config.yaml
encoder_arch: "shufflenet_v2"
model: "spectrogram VQ-VAE"
dataset: "chords played on synthesised instruments"
train_examples: 52083
n_mels: 64
hop_length: 160
input: "log_mel"
win_length: 512
bottleneck: "vq"
downsampling_factor: 8
encoder_norm: "batchnorm"
encoder_activation: "relu"
encoder_depths: [2, 2, 4, 2]
encoder_kernel_size: 3
encoder_stem: "single"
encoder_widths: [160, 240, 352, 528]
loss: "mse"
latent_channels: 8
decoder_norm: "groupnorm"
decoder_activation: "relu"
decoder_weight_standardization: false
decoder_widths: [32, 64, 96, 128]
decoder_blocks_per_level: 3
decoder_block: "plain"
decoder_attention: false
decoder_upsampling: "transposed_conv"
codebook_size: 512
init: "lecun_normal"
optimizer: "soap"
beta2: 0.95
lr: 0.0022
beta1: 0.95
shampoo_beta: 0.95
eps: 1e-08
precondition_frequency: 20
max_precond_dim: 1024
merge_dims: true
one_sided: false
adamw_lr_other_params: 0.00073
grad_clip: 0.5
ema_decay: 0.99
steps: 7800
batch_size: 64
epochs: 9.6
lr_schedule: "poly"
final_lr_fraction: 0.01
warmup_steps: 780
weight_decay: 0.3
adamw_weight_decay_other_params: 0.05
Rows from block 3 of the decoder of a small spectrogram VQ-VAE, named by matrix and row number. Each number is 500 + 25 x the weight over its row's rms, rounded and kept within 0 to 999. All counts start at 0. Numbers have three digits each.
After each channel's rows are labels from the 100 clips, of 14976, where the channel reaches its highest value: "peak in band" is the frequency band that holds the peak; "responds to" is what is common among them. Only what is clearly more common there than usual is listed. The data: chords played on synthesised instruments.
# conv: 3x3 conv (decoder.decb.0.1.conv.weight, 96x96x3x3, each kernel summed), inputs 0-95

conv.15:446521495487540480518514488456460533501537485517516479498537485506485505490537457515503470479525503540487516485537482499487513471479493527479524461525478467465516503518526483510492494471517512486510515501476467477488505463475502516519528511513512498420489454515486516454447520465528519493
peak in band: 4000 to 8000 Hz
responds to: clipping; text has "clipped"; harpsichord-like

conv.58:489547433502483513531442439471510499506472486525502539474541505495481513497490509480536497534503475485478530494510485504491503460474495512485467546508537426484475517489492516501481503522488479508513497484487489497484478520487531487525499486507514472482477482475480490521466506551436492482
peak in band: 2000 to 4000 Hz
responds to: arpeggio; the note C#; playing: arpeggio down

conv.81:495513479489506546544443464525492463473462496521495471521514501552489500519508525498522494494499471506528473502446533494405493477510484510480512467503457512474493473477508495489460466515543472520522511513509529511497514511509487513497496514510530554477492491504495479526499522477486463474
peak in band: 2000 to 4000 Hz
responds to: marimba-like; harpsichord-like

conv.29:481513506516531554519442543536489518505505505490520494504477521491515513495492470526493481525472537495493487513505489514475475536441460513512478465467508529477504501505473485484480556497518489434523486493477487498473516491486520505462498500499545507502467486454520536518478545558478497498
peak in band: 1000 to 2000 Hz
responds to: arpeggio; the note C#; playing: arpeggio down; plucked string-like

conv.11:496530486449521571505502498489516524480499497515505531555503507468514501548519516513488522492471513519551519470519510486498489513521439509525511489468471511484518467522466511479488486475468493481532464497528481505512514507517496500453544539496516498483520523480458467484504524532544476543
peak in band: 1000 to 2000 Hz; 500 to 1000 Hz
responds to: marimba-like

conv.53:513553516494469511490535433501499486522493532466490488481516512524452505494515482474466523536509523461547528469568492513535499495496495469522520452518508519489455487516502512480487521472529508513475516479526516468441534507514521500522487482522493507486450507480513490508477467503520504480
peak in band: 2000 to 4000 Hz
responds to: marimba-like; pink noise

conv.89:480536485523481516473451513498537511501494458469458475508504474497525492516478530499496531528492510451502515534514508473508522494509469503462482536498484440490533501502526472483527478519499508465421504499497498467498514495486463459521509542478507470507465491508464495517509504513563521477
peak in band: 1000 to 2000 Hz
responds to: the note F; power chord; root: F

conv.35:503459486511478475461537478483541479536508446475559501519473489454477477478493510472486539526493448521522496511538494535539510482526504476513498522481527522564495508534504502486466475516482545498508489493530507497481522471513480503517503490500523509476486524475541496491483531550480480494
peak in band: 1000 to 2000 Hz
responds to: square lead

conv.12:467526498519505535522505482485506515471502505473459473467501502446546440474478490523546510482458471454487497501512518520517529517520446482466490484501486535513518470469514486480497521540493522550499492533531492450486510504505464502549494467504526471533478511501494511506509482526513517476
peak in band: 250 to 500 Hz
responds to: block; clipping; text has "clipped"; plucked string-like

conv.30:524532486486494511501534510500534513479466490474539490501548477595493494499502526526493494484537453520479422514488499506489490481482484447509521483451497522538499532520503504508550487510475473515513498490510500505458508508497501506462520489501473527538499474487502495528504504481452514490
peak in band: 2000 to 4000 Hz
responds to: harpsichord-like

conv.10:520514513525551515490487523523528490459523482493481485519471521429529513476502516483534506494499524490517572465512541487478487517493498505527481488488463505475568500495521535521495485485512539494497505491522494511480544497459510500561544523518500510496533488472499542510505478501511483463
peak in band: 250 to 500 Hz
responds to: horn-like

conv.26:492496549552493520449484478508474494507476515521443490473475434526516494504522475484479512510489501472508509480532502513478486476486478481531512443507469490480475524535523507516489478468513487486432516500523523452483511508531534515465518509473502514536468479485526505498502468507508493545
peak in band: 2000 to 4000 Hz
responds to: quiet level; white noise; pink noise

conv.24:480538516560461492485506485507511489489506494485491510496523483486493496504474451503494514568487489517512494496517478470534503505534531532483506476557520544443533486472484485499489497529521493502520455491524504443498480496539484489548514501504476542488480478565486503489492525481496512463
peak in band: 500 to 1000 Hz
responds to: quiet level; mains hum; instrument: square lead

conv.54:497493492484515491508515497484507480512485484499540463496504505435494481551522518495513424493523526503478507484490466488496478486473469510497495501481460516509520498475476467510501519487496498472507488503514444491506489500478496546475402434521471518513488521528521494507498528510463485468
peak in band: 500 to 1000 Hz
responds to: arpeggio; playing: arpeggio down; piano-like

conv.66:528510506504512531523481539498576520510496515519525460487466507474515507501493457454487499482513482467493524486491504467497481472494466457496495505496520468518510457519474488498514511473503481516442479516502530526512527505473469503475475502516507516414550522490505492511466469469477476500
peak in band: 2000 to 4000 Hz
responds to: arpeggio; playing: arpeggio down

conv.51:503516491483471503491450475501508513523491492524484468465483439521495483515486476570511486480486469513486508491500534517519483466473460451501531475481439465470462468487499502481495502510501475513483479487524514519490495529529550508480543511519526536530448526492494493475479504476492490465
peak in band: 1000 to 2000 Hz
responds to: vibraphone-like; marimba-like

conv.7:519498486528493513509482518499542492510488532492453548480527489507556512503500512515464524547447536479514510497512501519439454487467486471493489526474460517497450525481480483519475460466504500480536483542508514477473504513506511491501561489529488528507531483543510494485522499495471508501
peak in band: 4000 to 8000 Hz
responds to: marimba-like

conv.83:492489546521491511450494517504493464546487484507477498475474524494517446460480540495466466469520509514492476536526528474505501477506517467469493501484498438464533472465508405484552493507486481505501500475492478493514532509495490498515479490497514480499503501463510512463475491504513474507
peak in band: 2000 to 4000 Hz
responds to: arpeggio; playing: arpeggio down; the note A#

conv.93:470512540493481495488451532494479438476487504504489470512531516495485469496489529461491501454524494516497478482443508500508471537509483467521489481467516504492485504521509502505531535531487496500558465520490537521497448529534485478482490521507534494478472480478470515530506498460541464459
peak in band: 1000 to 2000 Hz
responds to: arpeggio

conv.79:506525490523519486489465465525486536503492473518498525461461524534500495489519535552468497477489498518487542483456526510468446489511467508520455509485463482501449440548485497497511449472494479477491507513519490492488531499529492513464514521522472512447465476493499499508476515488514515518
peak in band: 500 to 1000 Hz
responds to: square lead

conv.19:530459462481498498519490486473497463462520510483490456483499488482506486517502517536509455556548498541504487511514500468446480488490500453520521468503503507511494456484520494462515511488503484544517478535533500511466499507472513470495436479519481526517468514507521490449478514463465503498
peak in band: 250 to 500 Hz
responds to: marimba-like

conv.47:489514522489498520499500500483543495508494512478469479496485533473470472495478475505490475520480480519545503526506430506498512472509500509466500515586481487502479469522474516469471486490532501453503490481532516516471477488461490493583511515512515525561517510516496496503488509498454520479
peak in band: 500 to 1000 Hz
responds to: mains hum

conv.31:536499485515488515486494470481453509488519518477498459509521515513440531485524482496486513519539491521498470502515516509521479461528527469468500525516459502518504444487487493490478500476520513528514498500490541544537474496497453486547534531516542523479460526524526466527498525490533454492
peak in band: 4000 to 8000 Hz
responds to: quiet level; mains hum; instrument: string section-like

conv.78:529528503477509523505474487463478502535520454457497497488476521457543500526462505460555498509531478483503456505469504498545484460454487476501508498468498460550492504471512492477552495497501465557471507506492521465451494516493486503481477481475524521497491477483499493502474479504525522505
peak in band: 1000 to 2000 Hz
responds to: arpeggio; the note D; playing: arpeggio down

conv.88:518541522494469510505484474480491476527485494471462480508498537494471492548499479449473557496508558478460495486490476497548475492470494485508523481540526493524458508504471555486468478530473526496517488478522508501525463525483467509479526535512557518493506498489514484512487482528527512480
peak in band: 1000 to 2000 Hz
responds to: marimba-like

conv.85:475523494522465503519495473509482500492497505489494435468493509543505460512496530467495465547502530519515481505515523493503466515480494486470486506525525472483512525490471493523483466505529558483491498515490479470480542518527488496572496461474533443517495465515474507521551500497495475536
peak in band: 500 to 1000 Hz
responds to: arpeggio; playing: arpeggio down; plucked string-like

conv.32:540461494476479498476450531461463504482471535483491493520565528534529512497513500504513474489486499496506488522523538508504528467518466505500486463532523537540484546496438521506496470483478515516460513488443453512469496484528486503493501462486513513513511508493516485509532509472517531516
peak in band: 4000 to 8000 Hz
responds to: organ-like

conv.18:469523518508464486489482521462494521483470499521497485481507505450545482537483537500521513514528510501494486487452529499432478498457525511469516484471462460446509453472492521517477505497465522454529490499525482511495490502478503513522462520493550536470478525515527504491493499485469474489
peak in band: 1000 to 2000 Hz
responds to: playing: arpeggio down; string section-like

conv.91:482520576521485525492504478524469507499479510463472482470518527524512478483526490456515513528496504484451464494537512481497471486531479506462510470485523451464505455538514471517515533508526497537464500465494509495482554490522512541528533485503513448487499512485474531482500506513495488487
peak in band: 2000 to 4000 Hz
responds to: arpeggio; playing: arpeggio down

conv.94:550539548483502510511530508518465500491478510485487475493530482464489498522505478467496526505509567478532481499527480493506488494500489471452468472457468481479531542499490499488505552511510494544478527476498507536491458476482510491499526507477528514520541543485438514502506476528483485482
peak in band: 500 to 1000 Hz
responds to: the note C#; plucked string-like; root: F#

conv.21:467526518483489536498504492495491475487460491483497552470522430454508506503522518568521493474487491542508490470490491526488516477500527490504513471502492513496525462521520512516486461460482507513503478530475497565499461494527489523487508488545507465532491446491494502496512467496470472461
peak in band: 1000 to 2000 Hz
responds to: the note E; the note B; text has "string"; root: E

conv.44:498505509495492508485551536486543477513531495466502457498480467497468485500494526466535503494529493490480444473441484492496483454462495467487492548493488472503520480512510513478522466512495493538514487489545526482495508491482492506538518530476497520484469539502456504496510429502544505475
peak in band: 1000 to 2000 Hz
responds to: root: G

conv.25:515492495518499492517495524509501480504466513494496451526456534528534491520505530505536449509520515533435487506509473479439519485476503504497477513507469497534515492520472515483503520502443468505536517472504456504502496484505503558544513450503526504511491481522539453496513516501466475529
peak in band: 500 to 1000 Hz
responds to: marimba-like

conv.75:500549503471506497501512479478496478473536465506534473493477532497524480481465467508468545492471491484622501525473487528449499502483555493511494502531500510517469478525493481516503511529498484495539501515521489531524478500487513478496525513526487502502456517474501502522525503504496502527
peak in band: 1000 to 2000 Hz
responds to: block; marimba-like

conv.69:475472545499509519483556512524505474489531478492477513497495476537536453478498513493485512516482492505556496475476465502489532503517504513536522491457469470490508500475547464555490565512482521487495493518449490522512504461460519538509512481516496487486491445511530500481509494498460509496
peak in band: 250 to 500 Hz
responds to: block; harpsichord-like

conv.87:468484510489481506516479520524474480509486507497475509517490501479543510504497480446511521506562487523485478525528538512539506490505514470497491502541481478546537507508447470509533488519498512494521490490528481509513522517507487498582509527503472516458513522437519521569511499490514524501
peak in band: 250 to 500 Hz; 500 to 1000 Hz
responds to: horn-like; rumble

conv.55:527492544496468513507464504500472558485549485461503482482490507511462447457483507499489474513504549498467515471513506495492499464455472486487516513476499470538505474515512487537502465524507499504483507491433497523518510483454469518550507473521534510519481454509500480490489512532531476489
peak in band: 1000 to 2000 Hz
responds to: arpeggio; the note A#; root: A#; string section-like

conv.56:489492473492505450486520497483552484511510531490447476475492487537494489487555485518495476504466528439483509572496520463480495500511485502556505544469483483515491487509487498508528496505492497518526506505491486467517534528497467516490541499498466486532520509485517472540490488489555546514
peak in band: 1000 to 2000 Hz
responds to: text has "noise"; clarinet-like

conv.14:481541512536489498517494492478476541498480471501539486528503530540534484485495537487481486459496511534511503469526441492459498491467490485521479531553492479490499530473481513484482498483527487557544503462487520524523494495459479531495494493492490469500531541498527465499534520483554490478
peak in band: 0 to 250 Hz
responds to: block; square lead

conv.3:497508482513486494505558495520492482497499489480436538523512504548486472495508492474510439520491491519478486509495502482499472463518509504529499521486463485608499460468514517489477513511466486488494487497500506477492517526521490532503481514524485514562527485553478489489479482486527521503
peak in band: 1000 to 2000 Hz
responds to: marimba-like; strummed

conv.95:512541509472498470545503483518494483468488519476526482485467489462479492497484478489501489499523497514496484536505462514461495499473501487504508524505496512476535476526505454502491498519474517494503490471514479510468520488508509489472400451502518528528468546491530535496458522481449491448
peak in band: 500 to 1000 Hz
responds to: arpeggio; playing: arpeggio down; marimba-like

conv.77:534523499507497480466463512520484481526538503533495540457506479549449448485497512489521515456513499468508494527489542469482496486532498502477516532460523493523494475520523485523517468482472497544448480468471500496531467506523515492501531493496434522476499482500490525491495452519490487486
peak in band: 1000 to 2000 Hz
responds to: arpeggio; playing: arpeggio up; square lead

conv.92:483547485514490533462506517547528513521528510479490493522500521491434510517512544488487533499564551527544524525505471471488501495528508472486492474505465507498532532484504504507465476479485495489513511510488530534479535548514512524495491510479461494513523553471503543514512499538494488475
peak in band: 2000 to 4000 Hz
responds to: playing: arpeggio down

conv.48:512518491501450505524452517454465464529480472503496528494502460481476491482517498506535526485490482517516552461472524490540501499486490470480524534477494496498505530473483489478481514489484544510485525540478493498537475514498500515491521504561547502448473448468513490497532532524521493470
peak in band: 1000 to 2000 Hz
responds to: power chord

conv.1:497497493498476507491491494534506506515458486495447489444471464466498443518534536499504499479489488482478452526477537510533502540443498476514474447503504495468496465502477517522502526500513502468522513546486511503464497478548494495493475488488517524543488523531537502538532493478487479475
peak in band: 2000 to 4000 Hz
responds to: the note E

conv.86:500507499524459476483471486497510498550526465479468521510455502520489525522486514451460518466516461483494526481526509474550529483468487505502493515478511524543485446498508508494493511526500487477513499499503500515443497496567535504486491520476530537465506467474473538495527491513516511447
peak in band: 1000 to 2000 Hz
responds to: square lead; block

conv.80:502507448515520491538480497456536528481492491521495479480496419474517519545511552521525525493506488542482527540454502507474495552491509521479500516504506530483477506474470490515565485508492492480462519503488471485481466497510520504500529479528482514491478516490469485485499477492543538490
peak in band: 0 to 250 Hz
responds to: the note A; root: A; saw pad

conv.63:507493505526487525531447531526485492454452481514485492505527529523523452498492487545495496547501499451484469549489518547496482482493496508518489488512525535503479488488462504497518489469506484470487483489478484516509497499506504491492500479511487518530535484523560536483518525544426456498
peak in band: 4000 to 8000 Hz
responds to: organ-like

conv.68:541497484520502472475480475518479435477492512516484546520473519484475480511501495481475510469514468550537480499486456485515496485505551475496466507467485499485506482475517488508494503541514472540460513464484506520511473533513544520506505509499515482547491523519482498516459453531565516494
peak in band: 2000 to 4000 Hz; 500 to 1000 Hz
responds to: arpeggio; the note A#; playing: arpeggio down; root: D#

conv.23:482522525504487497509469424477484507507486496520480515489494497506488486504503493507549484523494491562505463490481505511422492427498466485466507484478527485535489501510489520483482467503513550480516493463483515481480543498516539490478502493504488467473463527478483498491496457517482452508
peak in band: 1000 to 2000 Hz
responds to: arpeggio; the note C; playing: arpeggio down; root: C

conv.67:494533496524485485512506490538507505460526445487481478462524486480496512539532488515487511536515523516496513495509492501523491506499473520515466553502498523571478501515485530539476484509479470458575493512502449467500509498489559479507478501507473479505557474473496493507508467481483498489
peak in band: 1000 to 2000 Hz
responds to: arpeggio; playing: arpeggio down

conv.41:483494522495531510471558517510564458486541499486476521470475513452485455505514501481531558497502507511491478510508453502546474500512529519498510507471467467507499476461437491508487458520472489531532500483504524479492521468528491543520481527501484480499493514477478516501497493506478539492
peak in band: 2000 to 4000 Hz
responds to: arpeggio; playing: arpeggio down